config.toml
vocab_size = 42
text_encoder_norm_position = "pre"
text_encoder_head_dim = 48
text_encoder_moe = "top_k"
text_encoder_num_experts = 8
text_encoder_expert_mlp_ratio = 0.25
text_encoder_experts_per_token = 1
logit_normal_time = false
hidden_act = "gelu"
mlp_ratio = 3
moe = "soft"
num_experts = 16
layers = 10
precondition_frequency = 50
Rows from block 5 of the denoiser of a small text-conditioned image flow-matching model, named by matrix and row number. Rows with one number within an expert belong to one neuron, the router's apart. Each number is 50 + 15 x the weight over its row's rms, rounded and kept within 0 to 99. All counts start at 0.
Before each expert's rows are labels from the 100 images, of 14976 (inputs lightly noised), where the router gives the expert most weight on average: "responds to" is what is common among them. Only what is clearly more common there than usual is listed. The data: rendered rooms with furniture. In brackets: how many of the 100, against the usual share in percent.
# router: slot weights (model.blocks.5.mlp.router.weight, 16x128, trained with AdamW), inputs 0-127
# up: expert up (model.blocks.5.mlp.up, 16x128x128), inputs 0-127
# down: expert down (model.blocks.5.mlp.down, 16x128x128, transposed), outputs 0-127

# expert 8
responds to: white walls (62 vs 7.7)
router.8:61 73 32 53 60 48 26 42 40 67 36 28 57 60 32 38 48 58 15 28 34 33 66 24 45 55 62 78 43 40 62 37 41 54 22 41 36 49 32 61 46 30 55 12 45 28 35 33 38 62 52 34 59 60 39 49 40 47 30 72 45 38 37 32 60 57 33 40 36 68 43 66 42 51 63 35 17 31 53 39 47 54 40 82 60 39 52 34 57 46 64 35 85 67 56 62 56 43 35 24 49 45 47 52 35 45 62 40 59 32 45 21 37 66 50 41 57 58 47 25 38 51 19 58 34 44 17 55
up.0:60 39 39 56 35 51 46 28 64 45 60 64 52 56 28 48 49 44 68 41 48 47 64 38 44 39 61 69 34 52 49 60 67 28 35 21 66 11 70 54 50 36 28 63 49 61 55 58 37 69 34 46 52 50 53 51 53 58 48 69 51 65 38 61 31 51 35 40 31 34 48 21 54 62 40 76 43 52 59 43 58 39 36 40 27 86 59 89 74 68 34 29 67 51 49 32 69 25 34 65 77 30 30 82 39 54 23 71 25 58 65 66 66 57 53 52 48 44 66 59 69 29 56 50 64 38 59 35
down.0:43 87 45 38 80 34 54 54 36 28 61 13 38 48 49 48 57 61 43 47 32 30 16 25 73 55 40 35 37 51 91 46 80 43 44 38 66 56 38 52 30 64 58 37 61 67 67 49 70 73 59 52 45 71 47 46 41 66 49 55 59 51 55 46 56 22 14 76 61 40 37 17 18 69 38 64 68 51 60 47 58 43 65 58 38 55 59 58 50 38 46 46 63 43 56 47 51 52 53 37 51 73 57 48 45 53 57 36 60 62 64 58 60 45 32 53 50 63 05 66 35 34 66 37 44 63 52 55
up.1:51 56 45 59 45 56 32 35 42 39 52 67 67 30 67 56 55 63 40 34 63 26 51 60 42 26 62 68 70 31 47 43 60 56 58 42 44 48 62 45 40 38 46 34 56 53 55 53 68 52 47 44 99 50 64 67 42 46 29 43 52 74 78 42 42 36 37 34 52 68 37 52 49 69 39 67 63 67 40 57 70 47 42 51 46 42 47 69 67 54 63 46 37 50 75 71 63 37 61 41 69 34 41 43 31 56 53 72 55 59 75 69 94 43 41 62 77 23 52 85 51 20 69 77 58 68 38 49
down.1:60 48 31 26 30 66 46 57 73 46 53 43 57 31 61 51 91 41 48 80 53 50 40 50 65 99 44 65 51 64 40 47 55 40 48 43 67 55 40 75 32 57 53 63 62 77 69 33 41 61 61 39 23 68 32 49 60 64 61 51 45 35 37 46 44 61 64 33 56 56 46 29 32 68 55 65 47 82 84 52 36 48 64 60 58 62 57 44 67 45 38 33 59 63 42 31 46 42 36 51 57 39 48 49 73 38 29 33 27 41 62 25 48 70 61 56 50 56 17 42 77 71 34 45 58 70 63 40
up.2:61 37 32 98 61 53 63 66 66 35 47 25 43 48 44 58 53 51 62 67 33 56 31 67 43 77 60 64 55 55 40 52 65 60 42 38 57 45 42 54 56 55 54 35 49 48 41 36 58 38 36 45 43 57 46 64 17 52 57 58 34 62 15 68 38 61 83 51 59 55 65 63 60 44 40 66 56 49 44 41 42 39 55 71 76 52 53 64 42 26 84 12 53 50 35 53 35 70 52 59 32 33 66 80 20 47 27 38 63 69 44 85 33 39 44 51 35 59 69 57 39 37 65 40 75 56 34 57
down.2:48 70 76 20 15 39 62 42 54 45 33 64 29 59 54 44 37 57 70 30 46 46 40 77 56 29 50 47 47 41 62 48 53 38 50 46 55 65 77 66 39 39 47 78 51 65 85 59 54 36 54 52 67 45 53 40 62 42 44 42 52 52 50 40 70 54 39 36 17 65 54 52 49 34 76 61 59 77 39 47 34 35 25 47 33 62 66 30 45 81 34 41 21 61 68 48 55 41 63 20 57 28 45 32 59 59 72 60 41 66 73 44 63 59 79 46 55 63 26 44 49 49 76 20 38 54 60 47
up.3:51 64 26 70 47 48 41 41 47 21 67 43 55 44 33 45 40 53 51 53 36 47 20 63 61 39 50 72 51 30 45 65 43 27 52 22 37 40 59 69 48 19 36 37 59 45 45 21 51 05 25 36 50 31 60 59 26 30 73 41 60 56 67 51 51 52 70 50 18 42 45 34 49 65 37 51 43 57 38 41 38 75 47 43 81 35 60 32 54 57 35 69 67 33 36 50 50 24 55 35 28 22 47 33 59 56 86 67 36 59 70 52 47 62 45 60 55 48 36 29 67 51 39 54 68 60 54 32
down.3:78 42 34 52 81 19 60 29 58 66 44 54 35 48 55 57 43 55 61 43 34 32 56 53 42 38 55 60 59 68 65 55 41 54 53 54 58 78 54 38 52 67 68 68 60 45 54 50 41 72 41 42 45 88 17 51 36 07 26 53 43 30 38 26 52 62 41 59 63 51 70 42 63 33 49 57 27 35 24 39 47 59 54 37 61 46 41 59 43 59 80 64 62 47 50 37 37 69 29 69 44 58 47 34 51 56 34 62 57 45 81 43 11 67 61 42 52 57 34 82 43 28 33 37 44 31 34 61
up.4:41 65 40 15 70 35 63 22 62 28 59 52 72 46 40 45 58 59 52 55 47 60 85 38 34 42 39 58 69 61 60 60 66 48 39 93 36 75 67 51 41 39 68 53 79 80 44 57 47 42 44 65 61 40 60 50 23 40 39 10 47 49 79 34 36 48 36 53 53 48 61 39 57 47 53 44 65 34 26 51 56 52 38 57 50 59 21 45 45 47 62 30 59 61 60 51 51 72 72 48 75 52 55 58 74 36 44 38 54 57 50 82 71 63 59 62 38 52 39 58 69 36 62 65 81 37 72 63
down.4:48 50 52 56 47 43 60 64 29 62 46 49 51 54 48 32 46 35 83 57 57 29 41 30 35 46 61 49 40 51 40 52 41 42 72 43 69 36 24 52 42 56 65 18 59 61 78 57 51 58 39 48 72 67 48 47 35 52 38 59 78 51 23 40 66 36 76 55 43 48 41 62 60 43 32 46 43 54 58 50 54 82 11 48 80 45 52 75 51 63 21 56 66 61 41 50 50 52 33 56 61 82 30 63 26 64 26 18 81 19 70 15 52 60 48 47 73 44 57 52 38 44 50 62 39 56 64 32
up.5:16 55 52 20 39 56 49 28 54 68 61 60 60 52 52 79 63 51 14 63 24 49 54 57 57 58 54 65 46 58 17 55 45 47 75 49 47 68 44 57 55 48 51 62 64 22 47 65 54 33 33 70 35 51 56 54 39 47 60 53 54 47 66 58 65 58 39 28 59 34 85 39 68 41 37 39 51 64 15 74 38 67 61 46 22 56 71 49 44 28 50 59 55 33 19 67 76 49 58 44 72 47 55 53 34 42 50 65 43 48 62 54 62 27 42 33 65 83 66 41 32 19 29 39 47 70 42 43
down.5:87 41 51 61 41 49 41 62 47 32 80 46 43 48 47 36 55 35 56 74 56 59 50 57 51 67 45 36 39 22 64 57 49 44 33 61 50 43 40 25 45 47 58 03 47 69 66 33 84 61 65 60 53 76 12 20 69 68 29 49 64 46 58 35 60 47 51 47 56 62 22 79 14 49 69 51 60 67 65 56 71 70 24 45 63 45 53 58 65 42 51 45 53 71 45 45 41 51 45 59 49 31 40 55 59 40 54 54 44 67 70 38 24 77 56 62 60 60 30 57 67 50 47 65 44 71 55 47

# expert 11
responds to: count: zero (90 vs 19.7)
router.11:44 53 59 39 45 61 63 80 46 36 63 53 86 42 32 41 55 42 50 54 59 65 63 44 65 48 40 63 27 52 78 54 55 65 26 25 43 45 43 36 10 49 60 62 34 53 42 72 56 47 34 34 26 59 79 59 37 49 49 88 41 25 58 33 66 51 63 61 48 71 39 52 65 69 68 67 74 57 75 33 66 29 67 26 45 43 41 40 40 54 48 52 29 54 43 39 44 65 62 44 51 46 64 49 47 68 48 57 56 33 42 73 43 35 40 34 56 30 40 37 22 61 64 84 32 82 46 53
up.0:75 38 76 54 51 80 37 42 50 47 53 32 19 57 43 53 58 48 78 31 39 69 52 37 57 31 59 45 59 44 31 75 26 46 46 12 50 25 59 64 60 60 65 64 65 45 39 39 32 51 45 62 60 61 68 55 79 53 40 59 27 46 47 53 39 55 59 66 46 49 32 24 69 95 45 67 40 42 49 36 65 75 57 52 39 61 38 69 45 66 56 28 49 55 34 41 47 50 44 63 52 50 66 43 61 63 42 67 42 47 61 38 45 18 37 33 33 16 85 47 29 70 62 69 66 40 47 51
down.0:41 56 04 50 69 28 69 52 55 31 49 74 61 43 53 70 38 76 19 62 47 43 66 42 40 38 40 42 46 38 73 41 59 44 58 67 50 45 38 52 33 33 52 26 51 38 52 50 60 30 52 32 33 16 38 56 45 47 54 52 70 74 42 53 46 65 38 32 62 41 71 55 44 05 72 56 54 72 46 78 51 54 39 49 62 45 49 31 53 30 45 64 53 34 87 63 51 59 57 17 35 56 38 63 29 37 62 50 56 62 45 77 65 48 56 47 66 71 35 55 50 47 37 28 34 64 74 48
up.1:25 49 17 37 43 38 59 73 42 58 55 63 68 59 59 59 45 83 43 36 40 36 30 64 59 57 34 49 70 53 52 50 42 79 31 50 57 56 66 67 66 49 43 21 34 70 43 40 49 59 70 25 22 64 53 32 75 35 60 39 49 45 37 53 72 26 44 57 59 48 36 75 53 55 42 38 57 55 50 75 39 41 23 30 35 56 42 55 71 66 70 67 78 41 46 58 47 60 63 54 67 55 47 89 28 59 27 50 61 46 50 33 42 76 38 81 32 72 29 29 56 53 68 62 50 54 54 56
down.1:59 59 55 64 45 61 41 52 61 17 19 51 56 38 30 68 46 40 62 57 57 74 70 38 30 61 53 43 42 49 34 53 64 57 36 55 55 34 56 59 31 68 52 51 68 38 43 69 59 24 32 67 76 37 74 70 58 46 44 57 66 54 89 44 18 72 40 26 46 22 52 57 47 36 45 66 47 35 37 29 79 68 41 52 72 56 68 29 39 53 50 58 27 42 58 60 55 47 31 31 58 35 44 50 65 49 62 56 38 22 38 42 92 43 43 32 43 41 53 73 15 52 50 47 70 64 45 50
up.2:46 66 38 54 55 53 34 56 23 35 40 42 38 32 64 49 55 76 41 65 56 47 72 37 48 60 26 47 44 32 49 64 64 68 52 42 45 81 48 37 14 50 39 41 30 36 64 81 51 69 43 35 47 73 27 46 41 53 65 30 66 67 47 44 55 49 45 26 39 65 64 52 38 52 24 42 32 33 57 54 38 86 25 42 60 48 55 45 74 30 61 23 61 29 41 30 44 46 63 63 55 71 60 76 71 65 52 80 83 23 53 38 50 57 47 39 52 58 69 28 33 49 56 57 43 33 67 41
down.2:69 44 41 38 32 35 52 56 52 48 57 69 42 67 47 50 56 54 77 00 58 51 37 40 44 45 57 66 45 42 56 54 25 45 54 44 59 35 81 55 93 43 43 55 57 61 40 41 48 57 56 68 40 46 53 77 56 61 47 70 26 47 53 87 54 75 53 68 41 42 46 69 36 16 41 54 54 79 56 53 44 60 64 76 37 50 42 69 40 51 56 33 30 46 42 48 29 63 20 45 76 43 56 21 51 65 70 18 21 49 43 53 42 48 59 59 56 52 29 38 64 50 62 51 75 52 54 66
up.3:38 50 48 58 41 44 47 30 56 52 27 67 60 59 50 47 49 76 48 71 40 44 36 37 47 30 55 64 71 28 56 72 39 47 43 71 62 51 87 49 45 14 57 65 46 55 32 51 45 61 53 53 69 59 62 45 49 55 60 48 54 58 58 57 39 18 77 70 58 70 62 38 59 43 70 63 64 60 28 46 47 57 37 60 60 49 44 46 59 41 64 57 47 59 47 84 67 84 41 75 13 31 51 21 38 25 50 61 22 37 34 82 19 60 31 53 55 35 52 43 52 28 37 41 82 61 39 51
down.3:61 66 96 43 21 41 49 52 58 40 45 69 61 40 40 31 33 56 37 18 39 50 30 26 55 54 46 35 43 46 52 36 56 30 48 54 68 56 66 49 65 62 44 37 52 30 60 34 33 32 70 59 48 36 32 76 46 31 83 87 40 49 45 60 45 86 51 53 53 43 49 59 68 37 39 57 58 60 48 61 60 42 64 69 32 51 40 24 38 50 55 46 62 37 27 49 50 31 42 48 58 57 63 37 43 71 44 59 35 53 42 28 50 66 73 62 60 58 42 34 41 43 78 54 82 40 98 41
up.4:62 57 46 30 59 47 65 36 38 38 35 62 60 55 86 46 37 58 74 34 45 50 61 39 39 58 53 55 52 52 53 63 49 42 74 72 68 47 60 14 50 61 43 66 51 30 70 55 30 38 47 46 52 55 65 27 39 44 45 26 41 58 39 59 90 45 58 49 32 43 65 54 33 70 45 37 54 53 55 74 74 49 48 71 61 59 68 33 55 48 48 32 48 54 51 47 42 58 17 88 47 24 52 06 56 50 61 55 14 55 57 66 63 32 27 43 37 61 40 41 80 60 32 70 55 55 76 67
down.4:21 38 53 72 37 59 50 50 59 43 80 30 55 27 47 34 62 30 55 51 32 56 69 31 54 63 58 36 53 53 62 45 66 60 52 40 50 49 36 82 37 38 41 72 38 41 57 46 04 32 57 63 61 62 50 63 59 15 40 38 52 58 40 30 32 61 42 78 49 11 53 38 77 16 66 54 25 24 48 37 72 28 56 43 25 42 37 61 61 45 30 27 36 40 45 46 73 58 41 67 53 52 41 30 33 39 69 45 49 51 61 36 41 43 51 54 62 51 65 51 57 41 64 18 54 50 47 60
up.5:88 40 22 27 49 60 30 50 38 64 71 36 33 63 93 47 43 37 35 55 48 87 37 44 29 51 37 60 55 48 47 39 64 67 66 28 49 24 64 48 37 37 29 47 58 32 31 51 60 33 39 45 50 33 51 50 25 29 43 36 40 43 53 52 18 56 56 50 66 53 42 44 62 36 81 64 52 29 43 78 37 55 24 51 60 46 42 64 71 50 67 37 59 43 55 51 56 58 62 70 58 39 72 59 54 32 51 62 65 38 37 32 73 46 23 61 46 25 77 46 66 57 50 33 33 63 56 40
down.5:25 68 36 75 38 63 66 37 78 38 42 41 59 69 27 41 45 52 60 80 38 59 52 71 64 38 52 34 47 84 68 35 50 43 64 46 46 52 38 43 34 53 55 58 21 27 47 65 50 42 48 70 54 32 18 60 56 66 42 35 63 68 52 48 84 16 66 67 65 51 38 49 50 51 36 57 60 29 68 41 63 40 44 57 34 64 57 65 15 42 51 62 04 55 39 55 44 73 55 41 57 44 44 52 60 54 45 43 38 60 74 39 36 47 63 53 37 41 30 71 61 43 35 69 70 55 18 53

# expert 12
responds to: floor: plain (92 vs 3.1)
router.12:27 49 47 48 36 48 40 51 35 44 42 66 78 42 30 31 49 59 54 57 48 52 52 50 66 52 56 57 18 51 28 25 42 66 27 42 67 35 78 48 52 31 68 21 47 57 35 51 81 40 44 48 53 51 56 35 58 52 50 70 54 55 33 55 34 59 48 50 48 47 61 70 43 74 40 42 69 39 39 44 49 26 69 35 61 73 61 61 27 78 50 58 36 63 48 34 31 43 72 36 58 46 56 25 59 52 37 56 54 69 75 63 38 48 34 53 60 48 25 12 23 58 89 62 49 86 21 49
up.0:54 86 35 37 53 53 71 52 39 54 61 48 39 66 26 59 36 26 64 37 45 37 63 44 35 32 38 82 44 50 34 69 50 25 64 40 61 67 43 31 50 60 13 36 40 55 69 48 47 46 77 56 48 84 84 50 58 27 47 52 58 62 37 49 39 52 35 38 49 39 36 51 49 62 45 57 67 64 93 71 27 72 45 51 44 51 51 58 47 53 75 63 66 61 28 75 20 28 40 51 46 58 48 45 54 38 62 33 52 56 30 32 38 68 35 47 41 43 55 71 72 54 53 45 62 29 25 62
down.0:43 52 53 42 34 37 40 62 67 42 43 50 40 38 47 22 84 32 35 42 48 74 39 34 40 52 61 28 58 60 43 22 41 70 25 68 51 30 68 33 36 47 63 59 55 31 34 25 52 45 40 29 35 81 38 50 69 42 46 36 47 53 33 86 45 61 57 44 55 70 65 39 61 19 78 52 82 62 25 58 45 58 69 47 60 43 30 45 86 58 41 56 51 37 53 53 39 62 37 43 57 42 44 65 36 44 18 60 41 50 84 63 53 36 66 74 50 45 61 79 61 62 43 39 42 60 54 53
up.1:60 56 31 51 39 65 39 47 56 39 55 65 29 23 58 50 41 88 56 40 74 31 30 44 57 43 60 59 24 69 44 55 70 34 56 49 56 28 61 36 58 65 57 74 55 70 45 70 59 43 48 51 32 74 42 69 69 79 75 55 41 60 47 45 48 54 42 65 74 66 41 45 25 74 47 81 65 63 44 58 55 59 79 41 51 75 61 63 36 29 53 45 42 38 54 38 47 20 54 42 67 42 47 58 42 44 70 53 30 46 57 60 52 42 41 60 84 79 78 68 58 52 64 83 43 65 75 40
down.1:51 45 53 68 71 56 58 33 43 69 50 36 43 70 40 46 55 54 49 52 29 35 44 96 32 26 46 45 45 91 63 79 45 76 48 48 36 71 33 35 61 50 39 44 20 25 55 46 60 54 83 50 65 54 40 26 45 24 54 56 48 45 53 71 43 42 36 54 14 26 64 49 67 42 52 28 41 57 42 42 63 61 35 75 46 26 46 37 50 56 30 68 40 51 54 55 40 65 59 36 24 34 60 40 38 56 47 53 32 34 49 59 70 48 44 16 47 24 58 64 62 49 23 30 51 41 47 44
up.2:32 53 47 39 39 65 59 51 61 49 49 41 55 18 63 44 42 62 58 16 51 39 44 31 55 43 61 52 57 43 33 71 63 17 28 69 42 29 29 39 60 41 76 35 75 85 25 49 43 47 39 83 46 49 35 34 56 78 50 65 38 39 41 52 68 43 39 68 64 47 72 56 63 65 54 52 50 49 32 45 68 62 39 41 81 46 44 42 56 49 40 57 39 44 43 71 19 56 30 35 22 59 46 46 45 49 23 45 55 51 68 46 55 66 61 34 73 51 89 48 32 64 84 64 55 54 48 32
down.2:42 61 45 59 48 55 54 63 18 20 36 75 26 45 79 55 53 50 55 61 53 47 71 82 33 43 58 28 26 45 43 52 40 29 70 45 66 53 51 44 56 51 33 63 25 50 69 40 47 55 68 58 41 36 51 41 45 36 67 59 49 41 40 42 46 30 12 40 40 44 46 30 59 34 58 34 51 44 28 48 31 44 50 65 65 39 82 65 11 70 49 35 56 27 53 43 43 43 60 39 76 37 44 42 53 75 70 67 35 34 50 43 46 44 66 30 30 32 67 41 38 23 24 65 41 75 42 36
up.3:74 49 29 53 43 89 67 42 30 61 44 35 49 38 43 48 40 57 65 53 62 28 70 39 57 50 59 46 81 68 48 54 61 49 51 35 85 36 57 38 58 45 39 68 69 36 28 17 65 36 19 56 71 48 82 69 68 51 32 72 57 43 43 65 41 49 57 21 56 56 52 48 46 54 47 55 34 61 61 49 46 38 44 79 25 57 57 55 30 60 51 81 58 61 37 54 48 35 54 44 61 36 48 52 64 29 45 58 62 54 59 33 44 54 55 33 65 70 68 90 30 44 28 56 33 44 37 81
down.3:71 72 45 47 41 41 61 63 48 45 52 63 34 70 72 32 49 26 55 35 45 69 38 54 63 44 65 35 44 52 29 41 57 68 50 51 60 91 47 36 34 49 27 55 55 63 51 70 30 42 69 70 14 71 36 51 64 53 55 35 30 53 80 66 40 32 48 59 50 36 38 56 54 55 72 66 66 74 66 56 58 53 65 33 91 47 48 30 61 62 48 53 57 70 38 61 63 63 63 49 15 57 46 56 55 55 76 60 40 52 30 67 65 69 41 46 52 62 48 31 66 99 44 47 64 61 51 37
up.4:34 54 48 60 50 66 52 77 50 32 39 35 32 60 51 36 38 71 37 87 33 64 41 65 60 69 63 69 19 51 66 56 68 24 19 65 28 35 47 66 42 46 40 32 36 42 49 61 75 45 61 58 40 76 45 51 38 18 43 30 63 53 40 33 41 54 37 33 32 75 70 32 40 47 35 34 52 65 21 57 41 29 45 40 46 39 50 56 51 64 57 31 46 42 63 58 42 55 48 58 44 52 63 45 61 47 60 56 18 85 58 60 84 75 60 48 24 71 35 38 37 38 29 53 47 57 66 50
down.4:31 39 40 77 09 71 18 58 60 55 60 79 51 43 56 63 31 22 72 40 48 47 44 48 47 60 38 65 66 58 57 57 37 43 51 62 57 47 43 38 46 62 45 55 83 68 50 33 70 41 67 50 42 49 39 60 59 70 31 77 54 51 31 49 62 51 61 68 67 41 87 42 73 36 55 52 57 42 39 35 54 33 42 72 69 59 39 46 35 65 57 60 56 38 60 13 53 75 46 23 46 54 58 53 52 34 70 81 20 12 56 50 46 49 45 64 59 66 65 55 64 39 40 61 47 36 29 56
up.5:30 37 59 41 58 45 47 67 47 74 57 39 79 55 59 49 45 44 28 63 28 47 50 33 21 60 22 78 43 61 37 46 44 57 51 74 35 31 11 38 37 70 56 33 36 37 79 52 43 45 57 43 33 45 21 57 54 54 50 30 41 60 76 46 64 48 52 42 62 73 61 67 68 46 53 57 48 63 42 47 35 42 51 47 50 21 25 27 47 19 43 44 55 41 35 43 68 47 77 54 44 18 60 40 31 27 24 38 75 33 48 49 44 37 48 27 78 64 67 36 57 46 68 48 57 42 50 27
down.5:78 28 36 53 43 48 70 55 37 33 20 59 53 63 57 39 65 55 74 39 67 67 61 61 71 54 35 14 42 39 89 33 56 34 55 27 39 56 53 53 57 53 52 70 30 41 36 51 47 61 45 23 52 57 39 57 47 71 59 29 54 49 53 31 57 60 81 64 25 79 46 33 16 52 63 57 58 15 35 35 53 36 41 35 45 59 73 64 60 73 50 63 41 49 73 56 39 45 50 66 64 44 52 55 35 61 74 33 59 77 50 62 37 42 48 59 30 70 57 50 39 59 40 64 54 29 33 72

# expert 5
responds to: white walls (58 vs 7.7); grey walls (30 vs 8.3)
router.5:74 61 26 61 42 62 29 53 18 45 29 28 36 50 41 71 54 33 43 58 46 51 55 43 56 78 49 68 49 32 48 58 42 57 40 67 31 51 36 66 56 47 50 34 62 44 71 55 40 63 64 39 56 78 47 54 53 55 45 72 37 24 33 57 60 43 35 39 38 58 84 69 15 44 48 65 44 56 38 61 59 17 34 73 51 49 63 35 38 44 33 35 27 52 51 48 40 50 58 44 49 41 34 29 34 31 36 06 67 62 41 37 51 52 62 72 54 45 39 29 69 66 52 34 46 26 19 22
up.0:77 51 35 57 69 49 24 53 59 64 59 68 56 53 79 55 43 32 58 55 37 55 39 30 38 73 62 61 51 49 59 46 32 74 42 37 43 46 40 78 42 38 61 74 30 47 31 37 81 42 60 11 35 32 61 72 35 44 69 58 48 33 33 36 47 54 74 29 50 57 51 61 42 32 97 52 58 60 40 53 51 33 51 36 35 30 57 35 62 66 59 52 55 47 30 58 26 40 19 42 39 28 47 49 48 74 44 60 21 50 34 52 34 67 37 28 58 54 62 54 48 58 36 23 62 36 31 41
down.0:48 17 40 37 22 43 76 71 52 56 57 35 45 70 32 37 63 70 65 35 44 38 91 61 53 47 43 21 53 72 34 46 66 49 52 53 78 52 57 57 33 44 62 20 46 61 38 51 00 38 53 48 43 49 25 42 42 66 35 64 33 60 60 38 32 74 57 52 32 47 27 46 42 53 35 65 59 42 51 60 88 58 43 52 77 32 51 44 44 45 47 41 30 72 38 29 60 24 58 40 62 51 53 51 47 23 53 73 64 60 56 69 50 45 58 76 55 47 24 47 60 39 50 63 43 59 54 39
up.1:33 68 46 44 59 59 68 33 49 63 75 44 61 37 46 57 70 51 76 50 60 48 63 02 45 59 51 63 53 52 51 52 38 47 36 60 82 29 51 32 72 48 50 46 52 72 84 63 61 40 71 31 44 39 51 20 51 41 27 23 61 54 73 52 29 59 50 57 36 76 64 68 24 41 52 46 63 37 35 50 68 43 57 55 44 48 36 66 21 64 37 39 45 43 64 46 52 51 56 63 64 31 33 50 54 40 44 39 41 47 51 42 49 82 79 71 63 58 43 89 50 31 73 29 48 20 49 55
down.1:58 56 55 50 61 36 41 66 67 56 47 45 54 77 40 35 51 87 56 49 36 13 38 60 55 31 62 51 59 78 49 48 55 48 79 41 32 78 35 78 58 58 53 45 42 17 36 48 66 50 55 61 56 57 67 36 42 47 58 57 60 85 38 53 42 47 85 59 60 52 43 50 61 62 52 55 38 64 75 26 34 75 72 48 59 35 56 69 85 36 68 70 63 69 45 54 51 55 37 26 31 64 68 67 57 40 39 69 38 50 58 38 56 34 37 19 29 48 50 38 41 32 33 71 38 58 44 63
up.2:27 78 72 52 46 61 46 41 43 69 50 28 39 58 53 15 27 56 38 57 51 60 61 54 62 23 35 45 46 31 51 46 13 64 40 75 42 80 62 40 14 49 46 46 53 67 50 61 41 51 53 61 41 43 53 63 35 36 74 66 69 28 61 36 64 47 36 56 49 73 72 31 59 63 55 84 36 51 39 55 44 61 78 44 60 42 58 23 40 73 29 27 42 36 48 50 19 43 55 35 61 40 68 59 31 36 63 56 72 65 40 52 36 61 44 49 37 27 41 59 60 52 84 57 43 52 68 46
down.2:41 35 52 21 36 30 33 64 74 69 56 57 33 52 33 65 57 57 30 53 62 31 50 36 56 49 81 60 47 50 38 43 51 40 39 50 41 69 22 49 79 73 67 17 33 62 36 57 73 66 36 36 35 36 56 47 71 53 61 64 63 73 59 47 65 58 70 68 38 45 13 48 45 52 58 45 74 50 39 39 43 35 38 44 39 47 38 59 61 48 53 50 63 22 75 49 47 41 47 36 36 80 36 87 39 73 48 58 53 40 54 59 37 33 51 52 34 33 72 56 58 60 57 54 58 64 20 85
up.3:05 63 64 58 42 37 37 64 77 37 37 42 60 37 40 65 26 45 57 54 61 53 34 69 78 45 59 36 50 32 28 43 39 66 38 75 48 63 33 56 55 13 47 48 33 51 16 56 29 35 45 61 60 54 20 56 25 49 78 59 35 61 44 44 29 53 42 43 42 47 75 57 51 50 31 43 58 50 65 53 42 42 54 58 47 50 38 28 42 80 43 44 51 25 86 47 21 47 47 46 51 28 66 66 48 43 67 56 91 54 40 53 34 60 27 52 52 31 52 48 48 62 44 41 25 36 56 49
down.3:58 51 33 47 45 66 47 44 34 55 61 26 64 39 29 42 77 56 37 72 67 52 47 44 66 56 17 48 54 85 46 71 60 99 38 72 56 34 77 73 76 51 38 52 74 40 53 70 51 55 47 49 41 19 60 40 64 55 28 73 38 31 75 55 63 51 43 51 52 67 57 51 48 60 50 44 57 57 69 38 51 42 60 34 46 61 51 55 47 25 39 52 33 61 44 72 45 54 40 48 30 67 29 25 55 38 38 40 29 33 56 31 68 55 49 39 29 62 86 60 50 49 40 47 56 34 75 48
up.4:63 68 67 46 52 43 48 54 49 66 70 57 36 62 42 34 32 50 71 62 39 30 58 39 36 61 62 49 67 48 59 46 26 35 12 64 63 21 62 42 53 71 65 51 53 32 60 52 61 34 42 65 39 37 74 49 61 65 26 34 31 56 77 81 38 59 51 24 46 37 34 22 49 42 73 46 42 23 31 51 35 62 51 55 40 40 58 46 52 46 57 60 49 59 62 55 77 37 48 58 68 64 37 39 53 85 58 44 43 73 80 62 76 46 67 40 42 60 73 47 85 35 69 27 45 61 58 29
down.4:45 45 25 59 38 53 51 41 58 40 26 54 36 36 49 52 69 58 40 67 54 45 68 42 70 43 38 71 17 76 47 46 85 64 39 48 32 51 62 38 49 46 56 33 58 70 25 60 66 83 47 54 45 38 36 75 57 60 42 63 53 56 49 44 41 56 58 70 64 58 39 44 74 72 19 48 76 56 47 47 41 91 76 50 55 60 48 61 72 61 62 41 36 48 78 44 13 67 58 57 46 32 50 66 31 43 24 50 39 46 47 45 42 50 45 50 58 66 32 56 42 73 44 85 69 82 43 40
up.5:40 62 67 32 43 44 58 39 48 22 74 46 90 39 61 45 27 45 68 41 41 40 38 46 34 52 47 56 49 34 31 64 24 61 48 57 50 33 41 53 32 44 63 91 51 38 57 55 66 92 61 60 49 40 35 43 69 39 66 51 43 54 53 42 23 38 39 64 48 61 33 59 26 50 35 43 63 41 50 79 41 43 49 41 29 37 42 55 49 83 48 44 53 55 60 65 64 77 16 47 65 81 52 79 53 64 49 43 49 65 33 30 47 20 37 59 62 52 58 44 67 53 58 39 73 23 52 70
down.5:61 50 32 52 61 62 56 25 34 43 45 63 30 29 42 60 74 47 42 70 55 70 75 68 69 66 59 50 38 71 60 27 47 40 41 42 56 50 46 57 53 35 47 43 58 39 42 39 33 63 37 48 66 54 50 50 19 32 45 76 60 44 54 79 55 66 49 46 46 49 42 67 44 57 53 33 37 39 79 16 44 79 69 43 60 71 83 77 89 59 38 40 55 62 30 48 35 55 61 20 19 59 46 62 40 52 51 55 48 41 63 67 43 40 25 37 23 32 68 36 48 37 29 33 23 54 44 54